Rows from block 6 of the image encoder, named by matrix and row number. Rows with one number belong to one attention dimension. Each number is 200 + 30 x the weight over its row's rms, rounded and kept within 0 to 999. All counts start at 0. After the name is the row's rms in percent of the matrix's.
# v: window attention value (encoder.blocks.6.attn.v.weight, 128x128), inputs 0-63
# proj: window attention output (encoder.blocks.6.attn.proj.weight, 128x128, transposed), outputs 0-63
v.33,116,198,206,257,194,197,203,230,173,209,177,199,214,220,166,210,254,222,169,182,205,244,236,150,141,186,212,188,213,198,201,209,281,251,172,189,239,180,246,206,216,168,140,186,209,233,226,220,203,141,211,216,191,226,150,171,236,200,163,231,202,181,226,156,162
proj.33,115,189,191,199,225,177,184,180,243,184,273,167,208,210,232,149,178,161,216,199,166,198,222,277,206,130,228,220,245,170,248,167,167,199,181,189,228,213,164,204,190,172,145,222,205,163,230,238,223,150,219,181,186,211,164,187,224,223,180,212,174,186,196,246,282
v.34,109,196,179,217,219,237,188,215,191,207,239,199,199,230,229,144,178,216,149,186,223,223,191,205,229,166,213,250,145,225,202,158,246,191,204,164,192,160,221,219,231,212,191,213,208,215,182,138,187,176,236,190,198,180,215,186,179,147,170,237,191,222,147,230,271
proj.34,104,149,164,157,176,196,207,162,213,210,213,178,235,206,190,218,213,122,202,179,195,178,210,239,197,213,206,195,200,167,232,248,258,194,206,247,207,207,192,244,182,187,160,160,255,206,189,201,157,222,208,169,208,231,194,224,233,232,215,281,219,172,238,146,202
v.35,113,200,201,241,182,194,216,151,193,159,177,199,191,188,205,133,232,193,173,142,153,208,252,159,167,222,213,191,226,192,190,238,217,256,241,209,176,224,230,197,202,203,150,181,193,219,187,202,182,220,199,183,199,189,190,174,241,216,187,234,235,195,168,207,171
proj.35,108,239,180,184,209,202,195,221,174,226,204,156,192,246,273,203,151,127,161,235,136,220,229,240,227,169,192,261,191,234,231,143,206,225,177,215,204,170,177,192,160,198,209,223,218,182,208,209,220,205,261,178,194,158,198,214,209,215,244,168,166,229,201,222,248
v.36,122,232,181,157,192,191,204,225,261,190,219,216,239,216,206,172,201,142,215,197,214,214,185,204,225,117,182,174,238,208,219,210,182,235,195,221,251,242,214,213,188,150,227,253,190,207,182,236,217,202,205,238,177,241,207,200,150,177,155,162,167,179,195,158,142
proj.36,123,175,234,254,228,223,201,176,206,242,184,220,171,149,165,176,246,252,230,176,227,195,198,203,173,220,204,199,169,175,201,223,171,170,222,179,134,184,161,177,204,291,176,164,202,220,205,170,252,176,216,194,211,178,146,187,194,205,227,194,201,221,215,187,233
v.37,107,226,162,168,177,155,165,171,193,205,164,191,181,205,170,272,220,186,191,261,215,205,252,247,151,229,212,193,197,205,175,209,157,155,225,197,197,190,162,204,238,184,211,238,191,157,162,215,150,216,196,173,117,194,199,211,221,230,235,187,218,202,162,162,245
proj.37,115,191,202,245,259,184,257,221,201,119,220,183,165,198,217,209,221,235,182,183,232,205,146,192,178,171,202,160,188,177,195,226,215,228,185,207,244,146,224,225,178,229,228,226,186,205,165,188,237,175,174,176,190,200,249,168,197,217,196,179,166,178,183,202,152
v.38,097,97,245,219,231,220,255,220,238,210,253,222,188,241,207,212,217,230,140,154,198,209,187,228,223,161,226,240,179,201,262,173,226,203,180,180,202,244,261,204,177,180,198,198,230,204,205,222,193,185,266,259,236,174,162,174,171,170,187,172,167,204,208,224,172
proj.38,111,183,146,169,188,209,174,147,206,222,252,209,222,199,206,205,196,122,281,176,174,245,193,207,240,192,218,178,235,198,239,242,247,205,183,172,214,181,194,202,226,203,97,204,226,208,239,173,185,163,225,206,199,261,203,211,187,218,191,245,182,218,224,173,233
v.39,106,125,172,152,193,182,261,214,171,170,240,193,174,148,223,190,146,210,170,220,242,196,137,247,207,162,217,193,244,214,197,142,184,217,129,202,260,207,261,197,151,191,207,216,211,139,199,195,229,209,163,238,227,209,235,183,209,214,222,192,203,206,244,226,171
proj.39,114,269,221,223,222,169,221,169,200,199,173,201,216,228,169,185,212,235,219,176,176,195,187,202,213,184,195,180,198,223,199,194,148,190,265,197,169,224,223,188,191,215,183,165,183,192,147,260,221,187,161,211,173,231,140,203,171,183,159,175,196,187,229,236,238
v.40,096,174,224,165,212,222,223,226,219,168,230,166,223,194,208,201,199,200,182,225,171,167,168,248,241,221,207,191,187,222,156,261,246,170,228,188,193,171,239,221,171,217,213,202,192,228,172,179,172,256,230,226,226,138,211,197,167,192,199,191,146,174,184,263,197
proj.40,086,207,128,171,194,221,197,214,224,234,182,254,173,282,217,227,203,209,207,170,229,214,152,213,192,258,180,182,136,161,262,188,209,218,223,223,242,162,230,232,180,205,134,165,195,174,185,214,194,221,149,222,215,261,221,226,190,186,203,224,208,154,180,150,203
v.41,097,201,229,163,204,230,245,162,205,247,191,191,209,147,206,216,176,204,199,173,221,150,213,145,166,207,191,193,195,165,204,253,210,234,233,216,176,232,185,175,163,194,144,250,199,190,200,212,241,190,190,183,244,150,155,235,213,167,215,184,163,146,195,184,253
proj.41,089,229,137,148,217,159,197,208,205,216,184,168,199,233,223,147,203,172,167,233,173,253,209,185,232,212,221,222,226,248,155,123,173,166,170,184,210,203,212,209,215,248,191,252,197,216,194,136,196,191,205,233,235,153,238,205,203,219,241,201,212,256,192,188,192
v.42,114,221,191,194,208,169,197,226,233,214,201,185,207,207,160,230,207,159,247,200,242,244,175,194,186,168,225,236,200,212,235,192,172,233,127,159,213,222,201,216,234,182,207,189,146,171,203,218,186,184,193,181,204,236,186,209,142,161,149,224,190,171,259,181,223
proj.42,107,186,180,190,193,205,172,202,213,187,247,220,206,165,173,225,243,259,236,165,199,178,219,167,189,167,202,202,189,178,178,217,171,172,233,232,197,187,175,201,216,270,200,202,171,216,213,153,242,191,168,218,232,158,143,166,233,190,205,196,207,222,218,156,172
v.43,099,256,157,209,214,152,167,150,214,205,122,218,188,243,190,183,182,201,242,259,173,199,204,197,223,269,169,156,195,155,184,209,172,162,217,162,197,228,151,208,241,215,229,190,202,259,202,239,191,233,177,172,165,208,187,263,214,233,206,225,203,190,165,193,276
proj.43,103,186,215,166,216,176,178,233,174,195,227,221,213,200,228,227,199,145,134,216,262,221,194,229,223,161,196,213,146,253,165,213,167,223,178,210,219,154,231,198,201,161,223,167,206,180,137,183,190,215,197,211,185,189,201,191,142,193,209,246,226,212,205,173,116
v.44,095,202,186,226,203,207,216,197,189,200,158,227,232,171,161,219,212,148,171,176,190,216,248,178,217,224,170,241,212,135,215,223,171,197,243,236,234,235,147,191,171,171,185,226,205,177,247,219,213,195,190,146,183,199,188,231,242,234,272,209,198,229,184,164,189
proj.44,084,207,229,233,192,176,204,243,197,198,209,202,188,165,217,225,207,237,218,257,198,215,181,213,154,203,215,199,219,225,189,157,143,214,141,139,174,201,186,174,200,179,261,178,164,232,219,175,230,223,240,205,188,192,266,112,184,180,216,156,174,229,184,236,189
v.45,102,233,260,217,175,194,179,221,185,222,223,198,218,196,216,221,233,224,237,233,203,211,264,162,165,260,207,210,136,229,184,210,248,194,210,172,153,244,203,152,209,261,161,222,217,227,154,189,106,160,229,217,211,196,186,185,197,152,165,199,216,181,232,193,218
proj.45,107,163,140,162,181,246,213,183,227,200,226,196,149,223,210,173,210,161,126,183,198,189,214,176,204,162,209,172,209,159,193,190,255,218,170,239,204,223,206,240,228,166,223,228,196,210,213,178,213,213,205,207,186,163,234,171,251,208,187,231,211,155,190,197,220
v.46,123,257,203,232,191,211,162,244,238,193,211,200,255,234,149,148,215,162,226,166,208,225,213,195,199,170,183,182,220,186,197,197,215,276,203,216,229,249,244,216,225,194,206,220,157,247,232,220,195,166,285,215,169,175,208,162,214,136,146,171,195,193,196,189,202
proj.46,124,191,197,211,222,216,173,211,197,234,196,254,178,183,207,203,214,151,207,194,187,181,216,231,168,219,221,257,188,179,173,243,177,175,190,203,163,150,159,244,201,211,202,161,231,201,236,158,237,200,187,189,176,166,155,165,227,229,211,211,201,245,245,176,242
v.47,117,175,198,196,229,231,146,172,186,241,160,225,159,212,173,252,201,253,272,187,146,231,207,167,190,274,250,203,179,171,205,236,132,186,202,180,177,213,220,208,244,214,221,203,207,258,206,199,200,197,216,217,181,190,210,226,264,229,162,218,222,156,187,190,208
proj.47,115,228,218,180,210,130,118,190,228,181,253,181,231,205,192,207,193,188,163,245,260,229,189,206,264,189,175,189,184,210,207,194,246,227,174,233,256,223,137,226,177,137,187,215,155,161,190,170,182,194,225,224,204,186,182,197,195,188,199,224,204,240,215,196,140
v.48,095,189,212,198,179,190,205,173,265,183,163,225,241,205,206,154,238,139,163,217,200,238,243,211,231,227,171,208,195,172,235,217,232,159,157,124,249,218,238,179,149,232,218,241,199,231,160,223,168,188,243,229,206,220,219,221,182,183,195,209,231,205,163,202,173
proj.48,107,225,190,211,193,201,209,147,165,167,260,165,192,202,211,247,227,162,215,110,229,228,194,183,147,193,242,159,154,217,213,208,196,254,206,204,178,200,195,206,207,181,227,119,205,192,196,183,219,219,188,235,213,230,186,162,207,167,230,290,195,181,239,191,199
v.49,105,149,188,224,182,212,207,225,139,261,204,212,188,189,219,194,198,265,196,193,185,152,206,220,202,263,203,226,179,223,175,213,195,125,221,174,150,164,188,174,123,227,200,137,192,198,194,188,189,231,168,152,219,215,213,204,194,215,234,169,207,211,200,206,207
proj.49,110,220,174,181,195,202,190,193,196,191,216,192,190,228,182,207,203,226,200,215,173,166,192,194,212,196,193,178,230,170,239,208,251,231,180,190,192,215,206,128,233,181,186,233,226,198,229,194,156,193,262,175,216,221,288,220,215,161,187,192,204,180,167,248,174
v.50,103,198,234,230,190,196,244,255,184,205,190,189,227,249,248,134,226,188,169,202,181,193,158,202,219,202,189,249,206,171,156,155,246,180,203,177,185,201,191,182,185,210,233,199,175,203,218,196,202,203,155,209,240,174,189,168,177,147,210,213,160,261,166,234,209
proj.50,117,166,189,151,181,221,182,175,148,219,220,241,176,171,213,212,187,164,226,164,210,207,202,198,201,205,171,130,243,243,215,295,238,212,216,177,188,188,229,200,226,181,209,156,193,209,230,200,160,258,216,169,151,250,188,240,192,240,174,246,250,159,235,193,190
v.51,097,202,220,236,150,192,201,179,217,155,222,217,217,207,177,149,237,267,214,203,208,240,204,176,163,157,202,207,231,153,188,144,179,210,219,244,211,235,210,145,232,167,184,244,262,176,210,167,173,173,242,230,166,185,217,162,282,247,196,242,232,235,180,190,162
proj.51,101,160,238,204,249,214,239,185,147,197,184,179,160,209,204,169,214,144,164,203,191,176,210,254,197,197,205,188,220,239,221,218,186,212,195,144,211,227,215,175,204,181,209,188,192,224,224,222,289,189,247,148,163,188,203,190,177,222,225,178,192,169,186,240,239
v.52,096,98,216,164,224,186,239,147,184,149,258,252,202,242,226,183,173,218,224,169,241,132,222,213,180,165,204,220,202,196,210,147,191,196,190,192,232,214,218,235,152,193,257,210,199,169,157,201,170,251,181,231,235,217,197,171,167,164,205,204,151,190,129,187,196
proj.52,102,208,216,193,209,228,213,168,189,185,221,181,169,185,168,201,186,204,174,234,166,241,167,184,229,211,174,156,177,200,225,226,190,171,239,146,170,190,224,147,153,267,164,202,200,227,220,216,225,183,250,192,226,218,172,209,195,191,186,178,245,189,219,223,220
v.53,112,235,244,242,231,220,211,143,217,165,176,250,225,257,201,206,246,134,189,157,178,215,214,159,246,138,166,180,188,205,186,215,240,206,200,188,241,252,194,174,179,162,232,262,166,189,192,244,230,180,221,215,208,196,172,177,183,185,205,225,185,209,161,182,158
proj.53,113,126,175,181,192,210,216,245,197,249,266,168,165,172,204,243,186,208,196,222,214,237,206,190,166,219,200,207,201,185,204,232,226,254,191,163,178,149,172,233,209,214,179,190,218,185,224,149,217,159,204,153,171,202,218,198,218,250,229,160,167,225,217,203,249
v.54,113,186,181,244,197,211,187,143,183,274,228,211,165,198,267,203,156,207,187,244,258,191,186,217,191,212,212,209,184,203,178,145,194,171,148,178,148,151,180,227,196,187,191,140,176,114,200,182,219,185,184,171,201,207,221,193,148,206,257,219,184,240,196,215,261
proj.54,106,195,210,198,242,193,226,149,212,140,193,205,246,200,170,222,196,229,213,204,128,207,190,191,171,202,210,184,246,212,176,216,184,148,202,239,241,216,225,133,197,210,217,211,229,251,166,235,183,227,175,190,187,187,244,143,266,146,174,175,228,164,180,189,153
v.55,105,203,245,254,152,201,210,263,214,199,216,211,230,181,246,159,216,208,152,214,204,196,178,185,195,176,214,251,197,200,205,149,198,200,165,197,186,247,193,173,163,195,223,183,191,225,194,200,227,184,202,233,180,186,145,177,151,213,199,215,233,214,267,253,113
proj.55,112,152,218,212,202,219,212,132,206,182,212,200,164,207,155,234,210,204,209,147,207,227,245,219,192,184,199,201,232,131,222,220,219,198,212,195,220,198,203,172,260,185,179,199,192,179,232,203,264,185,199,199,172,208,263,206,216,184,207,203,164,164,154,197,205
v.56,095,259,180,207,242,183,188,198,178,227,173,176,148,169,242,228,158,157,181,214,213,226,140,219,271,185,203,233,155,195,188,187,178,191,172,150,214,204,217,191,217,178,230,158,218,189,229,205,267,222,178,160,208,170,191,247,144,200,185,205,192,195,210,225,237
proj.56,089,180,175,164,183,201,236,215,200,228,190,177,279,171,187,207,223,234,261,171,249,178,240,241,175,220,165,198,193,186,177,194,253,126,230,250,191,217,155,192,179,206,201,169,245,173,218,214,116,233,188,217,194,237,209,235,203,194,179,234,205,221,223,118,158
v.57,109,205,232,246,176,178,219,258,245,207,241,203,233,211,185,171,205,207,149,235,236,235,184,189,198,190,227,215,218,195,191,181,231,228,184,212,221,264,195,174,216,150,193,237,193,185,199,208,173,166,250,250,174,170,162,166,153,161,155,198,152,206,212,207,189
proj.57,100,111,172,196,243,215,204,147,226,230,218,191,159,222,183,212,217,91,212,198,196,230,215,240,147,177,249,175,211,177,201,242,193,202,173,200,192,208,218,200,240,205,125,186,194,239,218,170,261,178,186,201,171,192,196,181,212,253,191,198,196,180,224,201,217
v.58,104,216,201,160,178,208,167,154,193,235,174,220,205,207,225,246,208,195,246,207,176,157,277,172,168,249,164,200,152,210,167,217,182,188,226,168,214,229,209,230,169,239,251,179,162,258,192,227,223,217,203,178,170,214,194,258,194,191,186,163,256,176,158,175,207
proj.58,100,279,206,203,209,178,135,213,182,182,260,187,182,221,181,188,209,251,159,198,230,197,170,189,225,180,196,229,161,160,207,205,241,238,213,220,209,138,143,218,193,195,225,219,195,122,167,142,199,187,236,199,205,204,237,224,202,198,187,223,206,211,213,176,184
v.59,095,160,197,164,203,231,212,148,189,159,270,180,137,196,240,170,189,250,188,216,157,183,204,214,172,175,231,173,209,206,204,140,208,208,189,216,190,171,236,233,221,218,222,167,222,166,186,159,192,204,231,230,243,225,252,146,222,206,201,212,211,220,167,213,175
proj.59,087,216,204,203,231,211,198,169,163,179,145,188,265,258,187,198,185,141,166,197,203,214,194,169,254,264,195,196,206,256,215,276,219,188,255,201,217,224,218,223,126,204,188,205,193,202,169,215,182,208,180,207,182,197,152,242,181,214,199,204,252,176,216,177,274
v.60,095,160,225,216,182,224,218,230,163,200,194,220,188,155,156,210,185,192,185,223,225,217,232,202,184,223,195,205,242,220,190,143,194,230,168,283,157,251,207,173,200,177,174,280,198,200,179,224,216,188,199,241,227,117,193,143,275,159,253,183,194,208,208,209,206
proj.60,089,202,199,207,239,151,231,162,239,180,179,200,179,213,217,205,166,108,162,175,178,253,204,196,205,160,220,177,209,184,180,207,214,192,159,217,215,224,223,210,190,183,176,199,207,216,196,234,184,171,186,221,172,167,215,143,204,216,200,205,176,201,249,219,213
v.61,096,232,101,185,191,205,227,252,210,217,187,167,200,174,237,151,213,182,266,228,201,211,190,204,167,226,149,199,195,201,168,231,210,175,255,190,244,190,180,177,210,211,207,218,187,115,221,195,164,191,213,169,159,201,245,172,154,204,178,197,218,201,189,218,224
proj.61,088,205,222,201,197,199,221,233,174,167,152,205,197,218,195,172,262,250,202,195,181,147,197,240,155,204,209,153,203,183,264,236,162,185,196,225,148,198,204,177,246,263,234,159,214,193,211,206,196,203,221,156,197,165,218,227,246,183,280,168,230,185,215,203,186
v.62,094,171,273,225,195,219,179,164,237,175,254,205,212,194,216,196,222,186,165,209,152,212,177,197,211,164,220,195,183,185,221,139,195,187,222,233,197,215,218,174,192,181,197,173,217,190,182,187,221,219,206,256,266,204,217,189,215,256,198,181,213,234,216,203,126
proj.62,087,188,190,253,187,242,232,179,176,199,222,188,183,209,142,240,232,238,223,151,206,254,224,172,181,232,229,240,234,227,191,244,237,224,207,185,222,182,175,229,214,227,220,185,160,220,188,210,235,242,186,167,182,231,197,180,235,163,179,157,186,236,186,196,183
v.63,098,183,227,248,206,196,245,222,196,185,209,187,166,188,188,159,184,191,143,176,181,233,167,186,221,215,184,204,218,249,225,213,198,216,189,154,190,211,167,202,237,174,175,239,140,144,178,213,212,221,193,207,242,201,189,137,193,186,230,152,215,243,171,199,187
proj.63,105,206,128,238,150,216,213,186,249,182,159,207,248,200,213,275,199,245,230,171,204,212,202,164,190,208,193,208,190,214,226,184,235,235,193,218,185,223,185,199,180,221,197,181,217,216,208,199,192,144,158,237,232,177,172,224,217,207,193,136,150,237,205,229,162
v.64,091,228,165,249,250,216,193,182,182,207,246,262,171,184,208,164,230,226,215,227,181,193,162,174,204,249,199,207,222,153,190,220,241,199,243,251,190,209,176,241,206,199,151,183,170,223,194,230,180,225,186,176,230,174,147,199,150,207,156,220,212,173,215,180,259
proj.64,085,148,170,183,140,194,231,234,249,172,203,160,217,171,229,226,231,175,160,156,228,171,208,244,194,186,192,181,266,197,196,194,187,240,260,171,214,183,268,188,235,142,206,228,215,143,199,223,250,247,225,172,154,244,260,193,236,231,258,206,216,212,211,168,205
v.65,096,178,230,227,184,220,159,213,158,164,170,200,202,170,228,184,266,205,208,196,159,224,245,214,187,238,221,179,192,209,203,277,251,202,228,186,172,165,258,210,243,196,206,169,168,218,216,203,163,188,215,203,257,181,174,180,237,185,240,103,236,192,224,199,209
proj.65,088,256,199,212,249,238,248,211,236,218,229,195,256,187,221,190,213,216,157,162,251,164,172,191,206,163,179,184,238,227,225,199,238,275,212,149,234,216,196,188,155,186,184,221,155,189,265,216,218,225,195,252,158,192,186,206,167,178,186,215,166,239,216,176,137
v.66,094,217,166,182,178,210,234,234,210,201,244,240,155,205,221,207,198,215,224,193,217,206,168,220,213,228,200,216,201,207,155,163,165,187,184,213,214,186,281,222,214,205,190,153,243,183,224,219,208,206,205,259,204,204,153,190,233,218,211,112,177,192,171,208,255
proj.66,089,218,218,200,206,244,189,194,253,224,197,211,190,196,196,199,247,144,190,145,229,183,165,218,192,209,190,162,208,175,167,214,266,194,248,195,248,165,204,177,166,202,201,215,117,207,206,228,218,244,251,222,210,240,163,160,205,216,199,230,223,172,208,198,190
v.67,089,154,243,199,135,176,278,212,204,201,189,206,227,229,159,180,207,222,242,204,200,217,238,192,205,197,221,191,235,224,214,208,214,168,185,160,227,239,195,228,151,247,239,235,198,173,187,244,205,210,228,193,182,234,153,193,215,209,233,221,219,182,177,159,221
proj.67,083,196,163,219,168,184,233,146,194,164,221,232,170,194,211,223,161,178,231,175,171,199,183,228,233,147,188,262,153,227,203,225,196,172,232,248,174,239,188,245,258,187,244,199,206,165,220,217,202,212,188,217,263,173,242,177,202,189,165,211,190,206,161,217,205
v.68,088,157,198,281,198,203,222,228,212,204,197,238,201,234,228,167,220,246,172,204,217,213,149,223,165,227,238,239,222,184,155,186,219,181,172,167,180,211,242,210,209,206,182,195,186,213,209,204,169,184,199,198,230,161,162,168,173,213,234,197,197,241,233,194,237
proj.68,087,211,221,254,180,211,247,215,244,234,245,191,241,213,213,219,188,143,235,143,230,221,223,220,204,134,178,145,227,199,218,199,214,279,282,204,200,208,182,139,224,148,196,172,184,197,219,248,219,223,216,219,164,206,215,218,121,192,231,226,200,173,193,152,153
v.69,088,222,240,143,213,225,236,95,227,166,182,201,198,150,262,207,160,169,159,203,156,226,191,238,229,196,169,187,252,218,218,223,241,220,173,164,209,144,194,195,164,207,216,195,137,206,269,238,225,244,238,206,145,204,239,212,218,198,217,190,208,207,191,216,185
proj.69,091,230,213,246,177,232,226,234,197,186,134,206,226,187,209,169,190,254,234,231,207,201,226,155,149,195,181,239,190,196,146,224,187,190,222,207,231,221,215,239,192,152,192,232,223,203,183,154,121,204,194,180,210,195,170,181,195,163,154,241,190,213,231,182,213
v.70,097,148,211,214,230,221,217,186,246,177,195,211,219,212,176,202,170,273,197,147,152,155,189,184,192,184,199,230,191,169,232,191,223,155,149,152,202,223,269,224,219,228,204,202,203,192,217,180,230,181,200,229,171,245,138,168,204,218,214,199,139,183,210,136,210
proj.70,096,235,176,220,181,170,201,184,230,212,262,284,227,214,194,232,209,146,190,215,203,192,205,190,256,156,217,219,201,219,169,272,204,254,199,204,207,238,186,209,241,213,180,215,171,179,176,237,200,189,195,232,238,178,196,167,183,192,187,208,150,171,219,191,222
v.71,089,218,173,282,226,230,203,196,158,207,199,174,254,193,176,199,254,230,213,185,208,214,130,170,193,236,203,212,200,197,169,151,222,154,199,203,164,182,243,203,221,233,190,150,177,160,244,166,218,201,235,207,256,186,200,171,192,239,180,162,163,203,228,225,259
proj.71,085,188,169,182,192,199,244,258,267,234,272,226,238,216,189,265,230,149,147,173,210,189,194,161,229,184,199,153,220,207,194,247,218,250,250,152,275,183,272,176,223,210,195,211,191,227,196,205,184,195,239,203,179,198,195,181,200,201,234,185,194,138,207,186,187
v.72,094,227,234,184,229,201,204,180,220,180,235,202,177,176,142,236,210,239,292,184,216,185,172,174,212,214,209,214,154,188,173,189,153,199,193,231,217,200,257,206,219,225,225,206,152,207,181,241,187,155,200,153,186,197,160,242,139,192,219,148,161,232,156,234,264
proj.72,093,183,156,218,168,186,259,242,193,199,196,232,175,223,173,186,241,143,167,207,195,153,183,211,160,190,197,190,207,215,176,226,234,187,227,160,195,204,202,152,244,150,220,210,217,218,196,206,217,212,210,240,177,182,206,188,252,205,199,225,200,195,224,182,157
v.73,097,218,241,184,198,183,166,184,208,172,202,151,223,117,220,231,212,187,208,207,194,221,209,196,198,151,178,187,159,182,181,188,196,232,200,210,150,229,215,179,243,168,174,174,173,233,182,176,189,210,180,195,183,168,259,255,217,214,192,169,197,227,238,274,198
proj.73,088,223,214,215,207,227,156,246,227,198,204,218,201,247,213,172,178,205,175,197,222,198,176,185,175,198,197,225,259,242,201,186,164,188,184,173,257,178,200,149,211,198,200,214,207,220,217,178,165,180,188,223,137,245,165,199,214,213,193,174,206,229,246,172,132
v.74,099,182,272,221,190,184,203,190,174,206,183,239,186,278,188,157,196,204,173,229,222,266,198,222,198,173,218,214,234,193,238,205,231,206,174,186,147,180,229,209,196,225,246,185,241,162,211,168,185,157,245,224,139,217,122,205,197,179,192,171,174,232,223,224,197
proj.74,091,231,197,212,277,172,183,178,181,189,251,184,267,178,218,199,201,222,205,144,209,169,206,156,195,191,179,181,162,203,173,206,212,218,202,223,239,198,225,249,192,199,181,222,141,204,228,225,169,219,226,225,156,186,266,160,180,217,218,216,192,214,185,181,199
v.75,094,169,187,195,206,217,158,228,168,216,129,259,197,233,205,237,222,184,165,129,206,215,222,216,231,245,176,157,186,184,218,244,241,211,147,134,206,193,183,223,225,204,220,152,207,212,187,202,193,147,228,187,245,234,195,166,195,194,230,209,218,191,203,133,179
proj.75,078,199,238,179,248,196,262,202,227,213,193,175,244,200,159,186,192,207,189,198,214,210,205,209,200,185,232,186,179,190,207,182,209,198,217,215,167,224,217,263,216,224,192,162,180,212,198,265,215,214,218,225,206,137,186,188,156,120,188,227,154,222,176,223,198
v.76,086,173,248,184,189,201,204,253,208,199,274,191,172,211,233,157,163,174,172,211,221,208,140,247,212,158,178,241,181,200,144,151,114,198,246,181,171,195,182,197,133,184,210,150,242,219,185,192,213,252,216,218,208,196,203,237,148,192,195,179,202,192,225,244,214
proj.76,085,134,200,251,168,191,157,194,159,195,149,167,174,197,154,201,210,155,183,185,163,214,204,220,189,224,188,201,210,216,186,259,220,175,236,231,233,202,171,210,212,212,200,170,164,200,195,192,179,192,242,211,150,182,194,263,218,227,217,239,245,160,154,224,204
v.77,091,193,208,258,200,199,164,231,171,234,223,260,208,246,221,216,195,207,207,190,235,239,204,208,191,246,221,205,204,224,201,206,198,191,185,160,175,230,190,213,168,168,213,165,216,211,177,149,199,197,228,204,173,218,98,195,238,220,189,215,175,194,245,166,220
proj.77,098,195,188,196,181,173,202,145,250,213,218,197,200,211,184,195,189,151,210,151,188,236,201,226,208,162,205,178,162,183,177,202,189,183,243,232,257,225,269,205,219,206,181,189,186,162,219,224,223,222,232,231,205,167,249,187,174,200,205,198,223,184,133,195,205
v.78,086,161,249,187,204,160,180,196,159,208,189,196,213,207,180,208,231,237,231,220,223,257,263,187,154,160,235,172,214,187,250,244,203,184,192,224,173,254,185,193,232,158,225,238,168,173,169,247,217,157,181,179,189,225,224,227,253,185,204,200,171,132,176,206,245
proj.78,092,193,170,208,173,178,191,231,210,197,224,191,208,214,242,182,150,203,197,253,182,193,178,220,215,139,165,230,208,245,206,152,145,180,141,218,220,227,224,199,230,242,219,220,180,150,221,213,173,240,171,249,199,213,176,189,211,188,226,167,185,255,240,209,158
v.79,089,205,274,201,171,202,199,227,208,169,202,220,243,181,216,203,210,250,158,199,213,248,264,192,232,156,162,202,230,196,250,172,217,209,161,218,209,265,158,235,218,197,177,251,246,212,134,215,186,228,167,199,151,225,147,211,232,199,215,206,183,208,198,178,163
proj.79,086,189,163,217,270,178,160,187,194,166,204,197,213,179,217,229,178,237,207,204,155,122,200,205,213,162,192,241,209,208,169,171,131,201,194,246,152,162,217,193,169,218,226,240,180,188,226,199,188,173,163,157,198,247,247,209,192,230,198,184,213,237,226,197,237
v.80,104,173,171,209,266,232,154,192,175,225,179,235,220,181,241,226,248,219,215,183,208,201,178,208,183,270,270,191,227,229,156,281,246,247,248,173,169,156,209,186,161,214,204,153,144,183,203,181,177,192,193,190,245,205,179,190,227,197,187,209,179,142,239,177,215
proj.80,088,235,172,227,147,195,219,178,273,245,220,192,220,197,175,181,169,179,158,185,251,234,199,196,207,159,232,162,218,224,218,162,183,232,195,146,237,215,250,201,200,209,191,204,164,174,218,183,188,195,199,195,176,135,200,205,193,155,219,220,135,210,182,165,151
v.81,099,253,235,223,209,160,207,147,196,190,178,227,184,202,199,165,191,180,161,216,141,243,212,220,189,212,216,198,258,179,237,209,232,234,195,230,194,167,101,240,281,193,190,255,212,205,198,190,164,235,200,161,211,164,199,162,210,171,166,212,210,198,168,180,156
proj.81,087,174,172,134,241,209,242,239,188,170,192,124,235,152,234,223,193,296,198,238,201,182,236,190,192,207,136,153,215,170,164,200,205,194,164,203,134,198,248,248,166,192,151,163,230,225,226,193,184,201,195,186,197,189,178,213,203,193,243,235,220,228,239,228,230
v.82,092,222,191,176,235,213,253,152,150,223,174,238,179,225,188,212,211,219,183,187,184,197,207,206,219,186,178,229,220,205,232,207,252,235,205,212,243,215,165,161,158,242,232,225,211,152,247,189,232,178,218,198,215,191,250,196,168,185,176,222,155,183,158,252,185
proj.82,083,197,208,196,186,182,185,219,196,191,215,184,213,186,195,192,208,276,192,269,145,201,224,179,218,217,190,169,164,224,183,185,170,242,209,150,171,171,253,190,192,157,173,211,203,239,166,134,127,233,188,182,199,196,151,216,194,196,196,258,233,170,224,214,209
v.83,093,208,175,169,148,162,209,150,239,209,211,260,199,194,154,173,184,166,245,276,214,215,231,230,244,161,149,193,228,174,235,187,178,190,202,247,232,210,194,179,193,168,220,201,147,218,220,176,209,223,188,210,135,231,144,194,184,251,203,231,195,199,245,241,178
proj.83,084,193,229,158,271,178,180,130,202,180,199,202,200,185,196,171,241,187,228,204,210,178,211,155,153,280,185,228,170,165,173,214,194,146,183,194,208,203,278,210,207,240,221,240,243,146,193,194,205,179,193,187,153,221,264,187,251,236,192,175,202,218,194,235,211
v.84,091,156,250,175,199,205,139,188,215,190,240,160,232,161,232,224,214,216,154,232,189,260,164,194,192,175,218,166,204,203,225,228,158,188,226,168,172,160,259,209,223,177,202,196,157,187,169,189,201,194,198,228,209,223,204,165,238,203,253,136,156,174,217,208,213
proj.84,086,260,213,256,252,211,235,234,224,225,176,187,232,210,193,194,218,152,189,200,260,181,227,190,196,143,188,216,224,243,189,199,229,199,170,211,199,237,185,236,161,241,172,225,159,208,230,166,157,201,133,243,146,200,175,236,204,179,214,217,176,223,261,186,156
v.85,089,234,163,181,145,194,170,129,163,184,182,206,219,182,121,211,211,210,273,247,201,235,175,246,228,230,192,136,197,179,179,219,152,230,223,224,211,207,200,186,263,220,208,176,144,221,198,168,212,239,214,198,163,165,195,174,175,252,151,185,194,161,201,239,188
proj.85,086,205,192,138,227,186,227,153,199,209,198,225,198,230,164,204,219,187,223,221,222,176,193,156,171,214,198,180,174,198,203,214,193,118,117,169,233,227,265,174,207,215,230,232,245,201,195,213,222,164,195,228,203,195,222,173,280,197,207,191,179,230,168,226,165